{"arch": "conformer", "model": "sound classifier", "dataset": "synthesised sound scenes: up to three everyday sounds over a background", "train_examples": 26041, "gain_aug_db": 10, "n_mels": 80, "hop_length": 160, "input": "mfcc", "spec_augment": true, "win_length": 400, "targets": ["background"], "num_classes": 15, "norm": "layernorm", "activation": "gelu", "mlp_ratio": 2, "head_dim": 32, "fused_qkv": true, "qk_norm": false, "inner_norm": false, "drop_path": 0.05, "subsampling": 4, "layers": 6, "width": 128, "positions": "sincos", "kernel_size": 9, "loss": "cross_entropy", "head_dropout": 0.1, "init": "kaiming_normal", "residual_init": "none", "optimizer": "ademamix", "lr": 0.00065, "beta1": 0.9, "beta2": 0.999, "eps": 1e-08, "beta3": 0.9995, "alpha": 2, "sam_rho": 0.1, "steps": 10200, "batch_size": 128, "epochs": 50.1, "lr_schedule": "step", "warmup_steps": 200, "weight_decay": 0.4}
Rows from block 3 of a small sound classifier, named by matrix and row number. Rows with one number belong to one neuron. Each number is 500 + 50 x the weight over its row's rms, rounded and kept within 0 to 999. All counts start at 0. Numbers have three digits each. After the name is the row's rms in percent of the matrix's.
After each neuron's rows are labels from the 100 clips, of 14976, where the neuron reaches its highest value: "responds to" is what is common among them. Only what is clearly more common there than usual is listed. The data: synthesised sound scenes: up to three everyday sounds over a background. In brackets: how many of the 100, against the usual share in percent.
# fc1: first MLP up (model.blocks.3.ff1.fc1.weight, 256x128), inputs 0-127
# fc2: first MLP down (model.blocks.3.ff1.fc2.weight, 128x256, transposed), outputs 0-127

fc1.132 111:568452474459446495424477445497553416447615517518438552537455562473408531525483468437415506462380477511490505445563519551539439482515544521454452496416525467522482561550481502503477563444501483540563539529491517397488489610550495569541357491500536521486520419545441489484503500440622509567450467545489477524369502545469460503542461522420565556413514463425546541498432488493460543504518
fc2.132 099:562468424498551496466431524466494484512579469449446591498527527522515488475552456465443462529486485530574452405551472595505462474493497606493535429416473603509526516494517516534471519425444452470477470391594492483478511371486529534530436376532513553486493464591428500549518532492526519543421432542588444543472531432443583527495556525458535556508433369515498484488514494475523455612515
responds to: wind (100 vs 5.5)

fc1.118 084:550562454546612539547458491514477556521544489393534566391499389531452521567521472511557422549483518498515570457468431593531469435523512501460403515475499516581426526481510454506496500497490472494401469467608556445521494512531409469486559509485441519499518478558471551489474533566501537504447551597518670551499452544475478520512508420480404499552517567428494572518409571526517488498500
fc2.118 087:468577500459462505575573567579516532539464445516507495494575476536529546437548471428534517424476460504461525413465519628525487468586504476464553490449560464600485493525510519531491411499461494511510430511494460499530506480495451321580484548532384553615562488554575496438436543543554458555499499466484543496497493561406517500516490526490504533516425432510455484539617520538526561462597
responds to: clock ticking (100 vs 5.5); reverberation (65 vs 34.8); doorbell (26 vs 4.9)

fc1.217 097:530530494512578586520473461452504546564570472437495593477580478571451456529561466431465420537574440523405571449532428523592410526594507471455457501458509532512486560400554482547531478421392402505402548467502603526566449498496463477480477533449493507462554508539481524445526514477435568390542525469506515529535399605564526539513569465532466426535450509479479503510484489506522470487520
fc2.217 097:475519480421464577530516546577555524472477389436479439552541488557544525457544448438561519497494448546385499498452485574456537467545494450442468537474583481586506470560511518493548479474631499479438453561471480453578476504554451412540538611455475477428566498522633529473476565549590542487503510483484509478546421431411494471533457490500513446473475560461469497440566571511498537450608
responds to: clock ticking (100 vs 5.5); reverberation (71 vs 34.8); text has "reverberant" (71 vs 34.8)

fc1.207 076:504539497517578537513486504532556463525482600484517576438443516509492490549471482496466525415514481544538540469496433512421524510483511495406534521563497498546555429484444503566409664517483440515473531525520485482614485504516405566625456572526496612481505455452523503454410541494463399509472456552476562467379445446465328481490486525470489449484493465505571531476474538491541502547499
fc2.207 072:495552547550589554556483476558474530434529503491542491488478501469544490498452508496507440492428451576487432455571566586446338432479565510476453438498458543548432520432515438549526490508474513468525411489544454458524600506536592394596499486533470488559477548532533555480502536483519555532450465548520508449565603484392528470547388444527446475500501462572470484601542577467536469434477
responds to: background: none (59 vs 22); applause (38 vs 5.6)

fc1.110 085:551585452527547452560485564519555572515442471448447621432505416489500488577472391421510491430497565497490534413458478506575499486428577574434494568552497479515497459518516441527473509570422516544435541467559507469479440551520498493489417480529468543405516498551457495455577503438506493501495516470506666505498504550514565471498465521443532512416539383600510552452575560491488465549527
fc2.110 100:479560537465428589532541568574532519482455492444518548487513432482553508516429504414480542415457396551501455469601501536572455555486540547543461421529493539494515401536447481563489427560501561488470474505546536483556506498605563376406509439465440506576509443495421497548520454597509505489508570526478501501509532466388573494516483453547565515510542414473460504466624466509553550512562
responds to: fire crackling (69 vs 5.4); text has "noise" (30 vs 7.4)

fc1.158 081:509492458568528483506418417435443493553586520557465454387575485494382446508536509471526514499528481497437463501507429435533520580475492457508440575413570572544420540481521431505503515494498543495445488501523472451541575542463448491541382516593550503502502461463470555528551534535385521518527493464481584574655518467602441447534503506429483516403529478422467495453488478547547496540513
fc2.158 088:494508432423577492475577398573488465453511505527464520470477529508459499524555430397542508527469584495516440418510378527435546520556545412502411517526503471525488526446470534459512560443493538492439446451509463540444514483508498497553516516495475510383504517579495531601497599472512472505536553496523536396510478652430444446523608585486475474477487426496483496509432563553511555541605
responds to: crickets (100 vs 5.7)

fc1.251 107:477452443550567462493464455430523408490522577568559456424538491543503501459586539563619433606548554434482499455418511509449446473533474443526475447494573424432511638546387482470426510452480488504515601566500438463461543485524443487471514504484525564517524533527480550478578533512427435482400510457447553514430417544457456469487471456492513535568512579539474506524493506481541535599511
fc2.251 098:498474568517415556526582586538531523581486531469511488566505394591511509515470615441524530534490547515483489454547456451456475532450523456556514475556439596507491496433510580499520405502634476489477485517490523515517483508494534451528495446404506493528460375461503510474453514555520535452535510514501544455412482506539597422516520469546549421487543432501437447419637477616473468569548
responds to: rain (99 vs 5.5)

fc1.233 113:630522501494503564473485443530582529606586544461520603535545432531378455531525463440455521498548419477479626560520431441534484512533599501400430515449489527567407492432493431543551556495457414525532502477491568518535439607455502496487432465458524551442477537488495482505497558507498576485556483508479500556463491466574451509568540537480517462444447434457534474496500503431429451565488
fc2.233 092:547523405515518515496472470398536485526555379440436496509542481459503547440525471464528541467525469594493527524531498511579548524590425549486500486464603491520508579458408526532623508410442540510453577495467524556504480480547475390530482442524515541486546440552518544543530487448485446518540478525581515526516534457421559489524463481572456621467313556434464471480498548499462480504529
responds to: clock ticking (100 vs 5.5)

fc1.191 100:470548425502566456510459416450561547492577459484435507464452466494407466563513493492502453467492441558493618568466497516605479509465475497526454554425524494540457526473514459582487502445486498481452476510524470441468577586519437518515433433590575538459534466399463465565417463552505503501563437393569486510519496531493423513605546625455530556463505402479454474470493581479563540465429
fc2.191 103:434541532522493597496463510516471488450499496502519475503497454565526547505461533421446513389364427518531529557574425550439481468513621533495408509461501583474545578521582457535479419534537456472559495464455419421500557474550669526477441420578444517513518463460463463496418464517483554620499500535541501464518552485459520522478461396530506481552530451524429522489469536517545477540475
responds to: crickets (88 vs 5.7)

fc1.145 096:523565372617577548472533536511456482521504550493594512429500494526554492482580507504547498452427538440509498521477524558500465439462570479397529449495477435538552546519420434501427583493512510536600488612443509431513510520481453465489520559513532630495543570476482496404445528445514452471431528528470509480469380529544374441507514560472517425543471466509493532551500528455475581563514
fc2.145 092:443553492383488502558475458539507505422452431461462502526546571509530430465435541441522513457433400597557380537526583575525485445525556540486467457520535561457507514501569482538516400450509562509533519452473501489484519425564504534463380428455482621491516421543425518574499493536512498555414490562531502568478577410426629500538529486474528466448488456510489474531549489539458511505474
responds to: background: none (71 vs 22); number of sounds: 3 (60 vs 33.1); text has "noise" (33 vs 7.4)

fc1.112 082:568507575558502508515495539539518558488521556609515512458528472491439378466545511427392423538450445554498616471413508530426478533581436438521413494475537570524446489469490546521457566437441481479435477469504530392505412522513442515507574514485435604523465485522522567564488520502532529536515489530453431448596472493588407484511466486434542536468516456449482574512407528504494495416448
fc2.112 088:596470499473453507471455538493575496570480375534607448486535492476525421462545546518530462439558567369493535454482513414519497473529527374514447535434446413529535464586405555532441492466533447542540464566481571481547504517531481492377487621457552488479454538487562528463542514485592538491558537464392523545456447519484430507491479491510489538501492539490479515423500560536498495408557
responds to: clock ticking (52 vs 5.5); stream (43 vs 5.8)

fc1.123 107:457446456562456510424498519453561446441638473515460524490550466579437400582497516409483424453451449488421480551383463502583504555536527556491453525423514529588553553464428549533456531512542474554570613478506477500477455505527429529473422426579525496481446496506507468528564459500496517502434522518465481581539528500476432549508490600563533413533497507419499478497462570402482463553485
fc2.123 085:500488447463410487441418460480506440431534561557548462528468487585491496400530487559534532475507469484535552603511530501512556540511502508496530522499522511442589485451447475449455518643502517546517414517467465515452592530486628456479586488450446470545472543456464478445585538484474487543537494460495540418585445543424424465430393482604443509504519522469560523398488582557549513437461
responds to: typing (100 vs 5.7)

fc1.252 115:519429473480485472499455473531629538519577511501472522569536411511429491565553452383493510509435485546489508490510466475549441586498511579482397479440495556588499483466552510567517557518469483481472504435575483462447457593535486476454417488606450430422469451498490428604551439463566481469549483500476512524515507491530526527510474613503573501484477451431567471416458588377455498552453
fc2.252 100:519471487477469496482459434406489476418490442547532454528474532553461563424469517522548598543538423579541497544519513494460567488509496573429401550555555481472533517475405502429590462560471537510543611525497514557471545508547562443430464430384451534557531494477505443511556517482469424499468442497544491411477513439428435425432537505562520596479476485417550548427509598471508449515422
responds to: typing (100 vs 5.7)

fc1.213 085:543529636492516543530571578513516556474542459454523508499464480528493544555478494402386446439514445571446603514508444405571483507471491477573420539411465586601476570480508467574488517449506464541475507436450502536508347531518511494563451469473520477459464463553494527544474550478558591466554481545455462486444528499564533564514500547453551511429445531488504555403564563499415503461483
fc2.213 088:540470509487507599537443496593670562484533467542491515484576478502483449457556513441520497461434463581488586502614473449530402450569501458477459551494513428590548430648445489510465522430550473519486422541440475525556538445502493499482454553509421515479463509510570469544589417528510489466492475585412425470544516475477461526562440486544409512475544501518454500530542550468557487470489
responds to: clock ticking (93 vs 5.5)

fc1.88 102:484472455517545448480463377570457466439491507416575446447535484601481503436495496461526507503477574432512485543449526540502446492480587513441538513489554401567575581517413482480546563441583460465546554550443556423522528490511443539428558572486472525530528473538497552512523482478381488419430578546484462455518423547428376437473512503514538503522514548465459532511461473432535465628507
fc2.88 087:495467441459553536515459499570505471443478495568505498483508509431540603484516532438494570431489435504560435513562411538462483525515512542486461433521508523449563577490421431530546440416639525556438577425493440576511529492482525496523509485420500502416437342493455501561494563561535538470506501577553490459545588436513560449547448483513405513596505506483428486439533519475431432520527
responds to: typing (96 vs 5.7); text has "noise" (25 vs 7.4)

fc1.72 094:561458439501508532447542520574543516614532481504534511537556520506442509532516464504482585471423534480406495460491550541507407551491599567486442534465553526545440518484440558595506514472417548482532456524491465432499478600552528504500413493493520619438452489524444489533610487434557491529520452513532421553378555424450506511504519565473550524381579467494496605493555441488480573512458
fc2.72 086:465499431450461444461526520535486547436490458491486640446503538503428503474395495493470446481526525515548581519573528573565543419531465541471508453429523460500567578535447525510443549525436473586580428470531534522479522415540452527509404413619436582515463470564452455435537530521354519484490517550551475511520485510599494521464562529508488525426500428500552490569401525489539452495506
responds to: fire crackling (92 vs 5.4)

fc1.169 085:519529470607488514611418439406567482549562523537531521407562443596409482454519485520574470560590532520440452479376469437492493536512538473531431571530559504516496527445420466509463520522523428451544488479505550505449473498493495534542350490481565469432529527535534515580498502483408490471493595530485562536512502493594558547479461506476471422527525477450538499517542510526562569576599
fc2.169 088:407564507450550497517593542521537455502549480502530446500537553402533566468480436487591479472565505464434495515472483427406504546507466495538586473463471598592500500497523531434561508526536573530394545496624465563434451494571470376515542441436511500484493467502488516490470590438544473453515541490561560505425413455491577460472577469528523429556451475428480408480450451548551480530530
responds to: electric buzz (76 vs 5.5); muffled (low-pass) (35 vs 12.1)

fc1.44 091:490475506505479486592544516455495547477571544510532558450525433503480475468568435463502503490507491455453583504448424443537470592459560536536486510476491510606475569463470442593511478588449397522518498482520607421523413533551512465531407474502570455458471382544555485500496462430514565438487480551414563519436452571513477510503571474424502424514444439458541455435527603412533413533482
fc2.44 087:511428441462547545485478496464515468469472521534406492587474449507497573454540515555568542562492436526487562546554463532409516502537475530409538495495543559600512518492475469467596578548497534484439414502496440519544518497541523436366467474494511538542516415533504587518500558504505479409505454597616531463501446464424498486499468396580500442575362441504507539457547568498576506521552
responds to: electric buzz (99 vs 5.5)

fc1.155 111:493481520527490367510457536502572485486597455517476435581528431500465411536524465462465413485540436513458567492454524469592493562528499547465581521427576454531542523555440524448523528466487417597520575489525520531540426492607405521501465464496593452528439535510493498470457473469459542464429577469452498487581392563500503546472412529560466507558507539458533500506459622471484531451407
fc2.155 121:452520422522461509431416558504551413435535449563536481516538484531472452478540464492523477489592468473510553533564548507535576497532446592526513532442470416546532489554487555492464572538444454526521509491556399524444510467490523482488507478537475532482424522522437512496478452484520465454579593400442542379579403560501361627501486518539379470492519548451539485409484553499471518435471
responds to: vacuum cleaner (100 vs 5.8)

fc1.79 120:543503553549433388549554406453479462481481394495524546509444433498462524472480526553466502514531503393497540484440557456516493436522512480524545507425469399504494597513398560514521481546509489435556483611511589460476467446618469490466494528616637535529498546530476436507474484485460503478461470530554457478438508497541487417451402573522563482546595507462448496472454486492586449505439
fc2.79 127:503534553415369569558515491500432551441519438497426489444503468443564554483477483506481551532560471540537573536539505431482567489442495461574522555466531549524516485493477576473493462616569517514539478520476510514631475442594521466451422483499517491531590415509451419523494416569463561397529557544558487391488536486488547420480434449616518487474474454447482526454528467508561436489460
responds to: electric buzz (50 vs 5.5); vacuum cleaner (49 vs 5.8)

fc1.225 085:520529505512475483543616470490510458506419500594471514534473409514507522526547500549421492586504545511395591466576398526545448506490523528559533487420483398564493497495397504481551523502551421461596531463460528471599419469625481443498563526440526546458552520533446501573427448470473448437482451490489505467525537515572501475588389503475590438515558457496502510556483458479485539560450
fc2.225 117:395571515460426583567415473486428563459481397529473432487554479481551540551475546482472528495492463522549567494522542462501520476430475486516518502487526557561504552480558495475450390562604582574488481502530489502628493466584555456520462429452499462556546454485528437461461435583441545451492492575558404417475555408429513463477485436529563449467477422505450464433545501468567486512459
responds to: electric buzz (98 vs 5.5)

fc1.6 123:591508495505413459542549488397511468489525581526425533484504434566457484536553412474454586473465481515530560497547499489487445525425610555496485491467461539570424546513487468520524538531415459453546504482491566465524438516564492531523363457491484481473474480572494429536483509497592492475502425543436564579373521467552528481479465567440601485461516419462524518543584453420505568609484
fc2.6 139:439514513500457578479498463475444511458468465488385556490535446544552562479440523457517537523464454587589459522581516536494467423481508525570514466485517599550474510495515474558481485550519577497465533514489507481569561400590541417510457435474449442609590437496462424529479462574455523482509424598566479451518586438429588463522493433546551538456446393486433529456568455494527502560449
responds to: fire crackling (89 vs 5.4)

fc1.183 097:578486467596532450506524525495470459536466519474590526366529478484532527518518451578505546466483589450521504496469483568507463437476548577513492466526561388535501488498394470436535585484471535456547479457509599492454529568615411472535543512468597517496454528538493578500536511472495457444459464558537547494490486469490426398436344513397554487500522493521462637493514493487502511543534
fc2.183 100:467533469462508561529497539575529510502478413510436575475507477518581483537489515434459518489486396535542542451494457561549482445544466489519507461434455594505505511471492504544403398570461563503547515520591484534562491524615594453432448466472446455584506465443467462525478540634455538510482486586492399482491559429436634444593465464592458510474523436481518489545514428503526538498541
responds to: fire crackling (100 vs 5.4)

fc1.54 096:519568569493495467472515468509443501455506401475391600540436461535478557481567526448421468416457543394392513549555515388501456449487513481457421476474437459526498664514493541544513446485522432524463569598483494447488401489553548468494465607547504443447550541517540491534529499500536513450473480458583393526474478518539459548511525504529552524548450463389486441506527468532520472532477
fc2.54 098:576542545399490532566471477423450551472551443500542464478541505500591537455507511492495465557532403492551501538528508393493555450484485478529558521490562518513529430585460529487568455496570536523500533534497544557583491412587469503426439408442459557507588402543558520544548408444463578529491528588533492445438581428472585542463461397468532509508475445510437464455575498497477443535441
responds to: electric buzz (61 vs 5.5)

fc1.3 085:518499498487472430589489541573457484504512429448457469502410442496440500510520546591485528496479578470400428539422464486536412397492531474482579487422497443558550528548441599530491527493465497428530516504451498426496499560589448502507521506541566527503480515666490478543547434457484464417488447543527476439507462553498470534531331503558506497526531491498491509556464501558596612485521
fc2.3 093:467553429535485495464510421513387562469474502508471461397539607484461375530563405493484445566532462452507480508460561474415475472467493475443559521408533429571483521484523496435512572577582550515494489517502541475503510503517515559537371539521510550540460492555568468525479428529414493488606576552589527487548524518611496497445485475551576491497460494618496483495496420442519496503431
responds to: vacuum cleaner (94 vs 5.8); reverberation (64 vs 34.8); text has "reverberant" (64 vs 34.8)

fc1.212 103:564480527532464450529454435461537486440533500491479520440473448581423472517592536525473434432473515464493583401447473494558454448436518506465473543416545531515408569441411532487527572439555509434502564593526489465493482501499477486535489570569637564514637486510558417555456452444556447518525452441552518588496505489507493454515463480457527546545499378540539440453554529450497513576522
fc2.212 082:548480486409490451512463478337532496487527516557436512568428581418497459450582576587451486491484519436498528465494499428469450493558560525429493528439493527497435586549530528421438464472469406411560504535456424404498490465548560498448463490540570552419534504572472536581505469483509528529478476536592541540456482571450542547557555460447503421602483468505528488456415491465527448522505
responds to: electric buzz (68 vs 5.5); wind (29 vs 5.5)

fc1.126 087:530480487535504436496480504427506499518514573517541533387529448571421434448599438412549476530518496514429479429471515474558483548536507445504381563402605461556436538534458507521488563535533493479477490489602511446551438471462532462454513433601510545434544561494469538521545449498437532504347514538490596570468514502559520430492468547434458424511422469489493540532514481426498479562563
fc2.126 080:484429420440497492485555489468507530538443377444372461459504515431569489504490536471527503510471609389507544447482476596551532518571521524532504490516524420514471585518479599482562543461491564410427571518499455462505463499478540456513463440497484534494472526610551515551446506495528541482491524540542462616482409515482534460491602502495508473516441490542537434458612459493505487494663
responds to: rain (98 vs 5.5); muffled (low-pass) (34 vs 12.1)

fc1.92 090:513522531610616502518497527597445510523530508461551550491435511561448548452491563515527413531445585463509527428425542567595486462508506539521541591504525415605504522539401559508427489475497461435546497557528468437554500535509446511389558590510602574431540464491473480501448574436495509452420504417474530546586474540479487437491491463506426519530469526496455603520553540458486490494534
fc2.92 082:372502475431431604582556594483488478475485407434514443476527431520529462555525495488510437445474429563457468450496548553436422444482499557470545489438432539579502500592511452499459544536550486481507535492438544523532445454559511550496442497528454444572542445484613513553519439540567583514483489533548452444504503491436472576445450430465537406572504515583481447484552502422482559470584
responds to: background: none (85 vs 22); text has "noise" (37 vs 7.4)

fc1.242 095:551500494533526390467507430464508373550556508497467517502503500535455476591578413420409550467510527535479506521521564490559475545477639547396493467442497475513482529476458472475526522479494470493564618536511517392484503526545482511518437526537505499473504518570465451527516488455540461502412443499572530542398522594454433421553449542493546470368485423456495550495532447443453601521555
fc2.242 094:460430419470493478440502482468470518566484471482450523522528469486485473563454518511396526445558471489544480413526506607531516473524525555496580404463543540418421549495475442475503581457428501568489495498528498547428537456490620553549464396473418516518493436520423490527520514502480511534415450594565398531431566396540596480542599493539502514436464435490511518544524470438538461591545
responds to: fire crackling (100 vs 5.4)

fc1.190 119:557447401497565447570545446466534573613493540508532517454561493487388438521599464451572457507536520514476427421501511477539512615543535529533376584468545506472430504448528546512493450476516540500370532498570450433517470515489466445454510497522493557482544519450448595532469511507401494530424573399495580509481457546490545497475548452440534521523539492532562477409578541456502540514526
fc2.190 143:517474464471481476492628445462512526520445462442400535463483494429496479465543510476514474522578569476447444451520417524545540600572486456556444506511491471523466580483493571435533508433504531441419530511506486462464465481439469428575522445506493559483452486546561572571455537413487494564573569434461556487491422521495541443498605503453518453475477471549491429397564548489512641450617
responds to: rain (69 vs 5.5); helicopter (31 vs 5.6)

fc1.31 107:594441504540529390517564476474513505519529420512503551488612449557479460555565496504455486387432572471459501510501587478518448496469626566534486468455516520552423576535447545546478534484467472480475511439552522472478485554587451475566454483543491502531458481594494465534565551436424482444451497536550531494466501462544439433541438570478608472485529379491539478490607518448417472586534
fc2.31 098:481443442531474474471469425549561526532519407509397574496480565418436429510544536475532510548558525478587589479433524549545502462563458487507532381496526489484495421434389525517463500475493573565512440575483552495431527531531541558394456439477455565553446488560441453511519600524462504440411479550546441558434583457523538424545530518562482529545470462474534472573506418502568492526502
responds to: fire crackling (100 vs 5.4)

fc1.144 096:516537410587611449468449535513522514494459431444478477462457475508491454543483533510504474483523610405497503553445581586442473443479519481453511508575452402566513509553451501530489557431598456543540554547530419446453566549480486553452544541531550626448571539515438517463583503481464384494498487500439611480572426469480455492501455448484500522501507522478444567594410512479539497534550
fc2.144 118:452532575535498645540457497475493459497493461462520507476514439520556560515431565415492539461413454633509447545581457495522509504481518553547461456481474548478526473504572475529511377568531534545473530476521529541540519497591577416456490438488454480561575345445442512548486518521500475543477442489539540460511565453381576513484458459522585476538535465462480531420593571497550547522521
responds to: background: none (91 vs 22)

fc1.12 080:493478439440537428440516477484519471522526517515463438541555558556472503466536458400565561457487524505475537501496547460440392568607502530463539512474509496549541643561498602525572587488472477579587488478479479568521535515513478524480482514544550501458481352564471498474555441433573562483529572438625490500528577485439498550535479602543510567487568493472513550499469572476479430476434
fc2.12 080:555538576580521472413455460522543483455514561465499529483512482516523588445513528447483582562541446523516532503599497506492420416503444543543416420584514424447543487431453559530543491461558573561502408477444430522431551503560608453461463484520530495561554441458570542521556460477454526447524507493502504419513557496447427518548438561547444510522586423483573476488495515468376528452415
responds to: typing (100 vs 5.7)

fc1.109 138:560495464522511420535487473529608519530564452532472540485559466488398377577596387437494454463484509543466557529493483528545439561526540517433469598407588470581403493492423520490498501505478491435473476496567489383505460585556481529543389493505515505496488504558539488492422547505536531495508479509519589510520436465563493444490490516508511514408415389558519485453526596455484470448533
fc2.109 137:512541481479516498443527473505433556521510486464509487557471459392533536436496543518523445536570529443470477414556516524530612478530454485529531444527460495419531537605458549530486432451548498568485560547555561517508466387478407536464612478384477551453522498538481565446535499470396450549477581476527382557424466465525587583518496486424496517495552538485505481607574445542422521515491
responds to: clock ticking (98 vs 5.5)

fc1.38 111:506488520508511466465425450548510427483678537559494495463479567479346476451468512507478436507458558511524523432500583509455447539451522488498454543364531524584408530486466523546412511517474417505565482498495399407464501572450520535497400527599539513520445428468568499462442483500521515496480491449491485528557567463486416496578534546512508522458503377489528508436478541520498433533520
fc2.38 100:548470545510618527400514550435509462509578474428595481459485516474433518477504469452510504566519543438467455497458421535426430539478551441565436445515491561510485576529592489548503518510538449479502491500471464473484491529382575627510474488533492556456508462421462622490492482422519499564571545452504518443495503502494529551402518450432467492658539551509403530473457513564565479468511
responds to: crickets (100 vs 5.7)

fc1.28 107:561550383442480502403460490536474472474497595500561476464488636545510488433535505558575455600476543446410527467484557563417452463467581518474557489474518456484481628531472496464506528447454485510582597521518493476411575521525453466584578511495571533473498512556458478398517475459439471499504588498497430535528464565463431530464525495487488458531497570544502561518445564500574526590544
fc2.28 087:534554490514488520484438490514531561442519495480523510567530328520584473493434486471523559526538482533461514565632481533503458442520444503501486443585501594573567547515644602518487438537488493535441446447542480462482542391551529464463529497488499509533579411433480492559468407541444574517469492515595497514467517413456519521467429450530516544422510480555508488491566501496462597545444
responds to: wind (92 vs 5.5)

fc1.235 113:475512533577569443589521444443561515492491472494476524585450360535411507465543495501536479493511522525539585423449556498547494518431555469564490544403546468608442520437408613553508484504485504407523528520503473416504476522556539486506453525547573567515524432468528448633443517535509478486492430403442498486477493547546502478488529566520490471496507422463501481423570500423619536549488
fc2.235 103:461534486493528526531444485424414517466486435441461502480447533377504512504589546518447495543449528455503540450510501448523494543470543558517553471474495561488367583463581514480499458510584479467494547476494400436502455423492589513527403484561605535513553491543511468536456450486514549483585533519618484577492504520527495509479544425432498430612503501577383460432525473469579400519515
responds to: electric buzz (100 vs 5.5)

fc1.253 084:473564483576495585551421470498424428569559488476490483484460394480519416519490430479477461548512471550538505435538438490578475440513521562506450521509518471585450447457524510531424632532515474544516437499572542448506534519448538539480405498476582531522558448376512506514446467500514440547514387412512587539463529551497499586470484493424538467516478455629457534506605556486462453468511
fc2.253 115:475555580478457559592491523555479503522431438488557514561520421510539563577457568451519506505532398574496451510519552434534516487396531484588460476503459549513587424541492484506463414526588546541469539489542491552575458515605542439413488420434438462529561451391483478526506542566501571508468521483502523422436556438407528476537461457519579453536525442504435526450591507485495551477560
responds to: background: none (98 vs 22); church bell (31 vs 5.3)

fc1.156 087:469511427526588451522429504526470553462531459544496458491433442461458483537475436466474408470481477529476627489413560482617506458488547506535406605455524401484442491445549487560463519442529475530514505498601396417449459638482442552552437500530506619507548406478492473547508474445495452543460449514459508541569471515458498525573524468487555595489544460513451489499481533436450459507463
fc2.156 086:474535560537522463567541546520493473542404524510565488529470407505479444588526558504534480508424441572513393384515595520474374516487522538473532455582411579477515504492557513475458456446488469444564479514480503515484546522443592601508464556539464429455481445404543536509486473484571428545518549391515527472422536541470550634435581520436496420548504484504490457521493504536505517490486
responds to: background: none (100 vs 22); quiet level (66 vs 29.1)

fc1.222 105:471467480602530488560406428443488499528540495531523522501475504482453514479542535528550440568516500440457502505488475500562471559561547509531441500469628469487518549455432432552551566497478521583489626484533558432508559523479449433494498477504552549535521570421467528546534610546422491491379521405429567582497391504521424449491532560422531496536549560508492534478477553391442466563481
fc2.222 095:547509486389518548543654468504501512513452538531435497479509505576485526575508494486507533576473572453544476443518404497422465502359566395592537478516488552484476598504507467434436509514576572441516465503479584486504436457452478541536485500479456445497458458502520528458488448531492545534518519451490475323442461432481577516542531500508474468427528465572504433522531496586528585535541
responds to: rain (100 vs 5.5)

fc1.168 093:489512349535541487396462514493489488448517432513486512545550543610462483519521523506529486536531553494456482592472595568515594444497510539510460495504497419491532534571512457450489538481597541541495542555484381403464529516513377458492559504528513550497557519552494515431629434469469451486450504573453476437492548567422443452471542428548474493555445569447566526522469494518623502503514
fc2.168 127:493558540532460608556471491458503449474513534516518474497460477494540578496433531447470527500542415591542435503627411408486545495487565582559449474556479530508537504433512564509489403540548525538424548449518425538540529412590580407468519406478495480586526419477443510565488473516432487545436515477540497459487558422403530460537557476510527552501505428428464561423515529447496470564470
responds to: typing (63 vs 5.7); wind (32 vs 5.5); text has "noise" (26 vs 7.4)

fc1.95 096:519488476583634481499496429525553552543524513420585509401459489589415550454439531503505518580462565461464560493447441592478479440509552410471514591499569486500508519499440491505470491502520421479512526576471551426508514561504376580549520502531519518571488559475487490476433513532339483499439539501473574510532435452515468467578509480510539560469567559473409457543472494510547542576528
fc2.95 092:441537488517508576497478511464505437409569498547534405446512473495516521460479473442482501528454470515569516520552479480445474526474514525459476486505560544478534567498615518500506459516535566573496499455500402571416559471543568479583471462607493589480470528547528427479429488527531494520551485517578492547561503482482375550453545546597379562585478497484427410402466533464467409520387
responds to: crickets (97 vs 5.7)

fc1.101 080:454427530500507442444528498550527431517600521514583506403462503544384449430460436465465489465554475484481504570496447599478523463445602510458460557537514509548486475498463544530429529477578513467614494453456539458461551511568435552531474502582440563490465475501477556480447437453491552438484500520475441510481607557449424549616544590500551562461462499441573546420472453504538586537491
fc2.101 076:428530530458502516494493517503490494433573556387427475411516561458462585463480489505501618501413561533459429511502507495368463566533494496558544389538462510542538569481550593609475555536536500462548415478484520541519515584492592460544463537547476411561438446524491471546499480465536488483619415479464528484548567504481525535539456461487457510491497582514534512586567419507555546523528
responds to: crickets (84 vs 5.7)

fc1.120 088:503481434615549470535473518525482501432605478474512511455538391560478446573444471458449510373429552522550525469503489445555470587512560544536469537516531467608481424507411500633488574529443539484468523518512569487561468528566462496487457476552542525432549444527536520513472509478477492506483442555428506569511426535490501509527437553489512500479502515451434473451509582323514430559444
fc2.120 082:532497442419539460463412494476546529522453539550532534437487569512503499535617494551547501451483444486477534517484514462544461485560532596402513405547493464428486507451436458511481586544474514499565410514514420513446534472545636460422431462516473502556477497484481507573608558476571411513438434522558524521534592510432416470467432542472487524549486453480581567430436521474499440452583
responds to: typing (90 vs 5.7)

fc1.41 107:550512470525533469455527524530561411511593519456486466558519447555362424536523451348387562469507446474483578512498502502543444497552569526426432510455453505520480509544490467538495583534441422484537505496505556421480488616536494484498399481487451447402526498508562463490535505445571546442501411537442553566424532484526485479590466531410611493458444498509476527478495540445488524534486
fc2.41 090:449476428538550416475560463403471541460525467530452520458548534470523500514471379584521461464506537446554477496404539565542532549534525549444535539517594406545480556508411460490541513510449572482500492623523539521418540472475476410595427475558467505545513471536489455575516479413431455488488493554621472464555439591498544448461532507535467551471385449452581504535465527526519514453507
responds to: fire crackling (85 vs 5.4)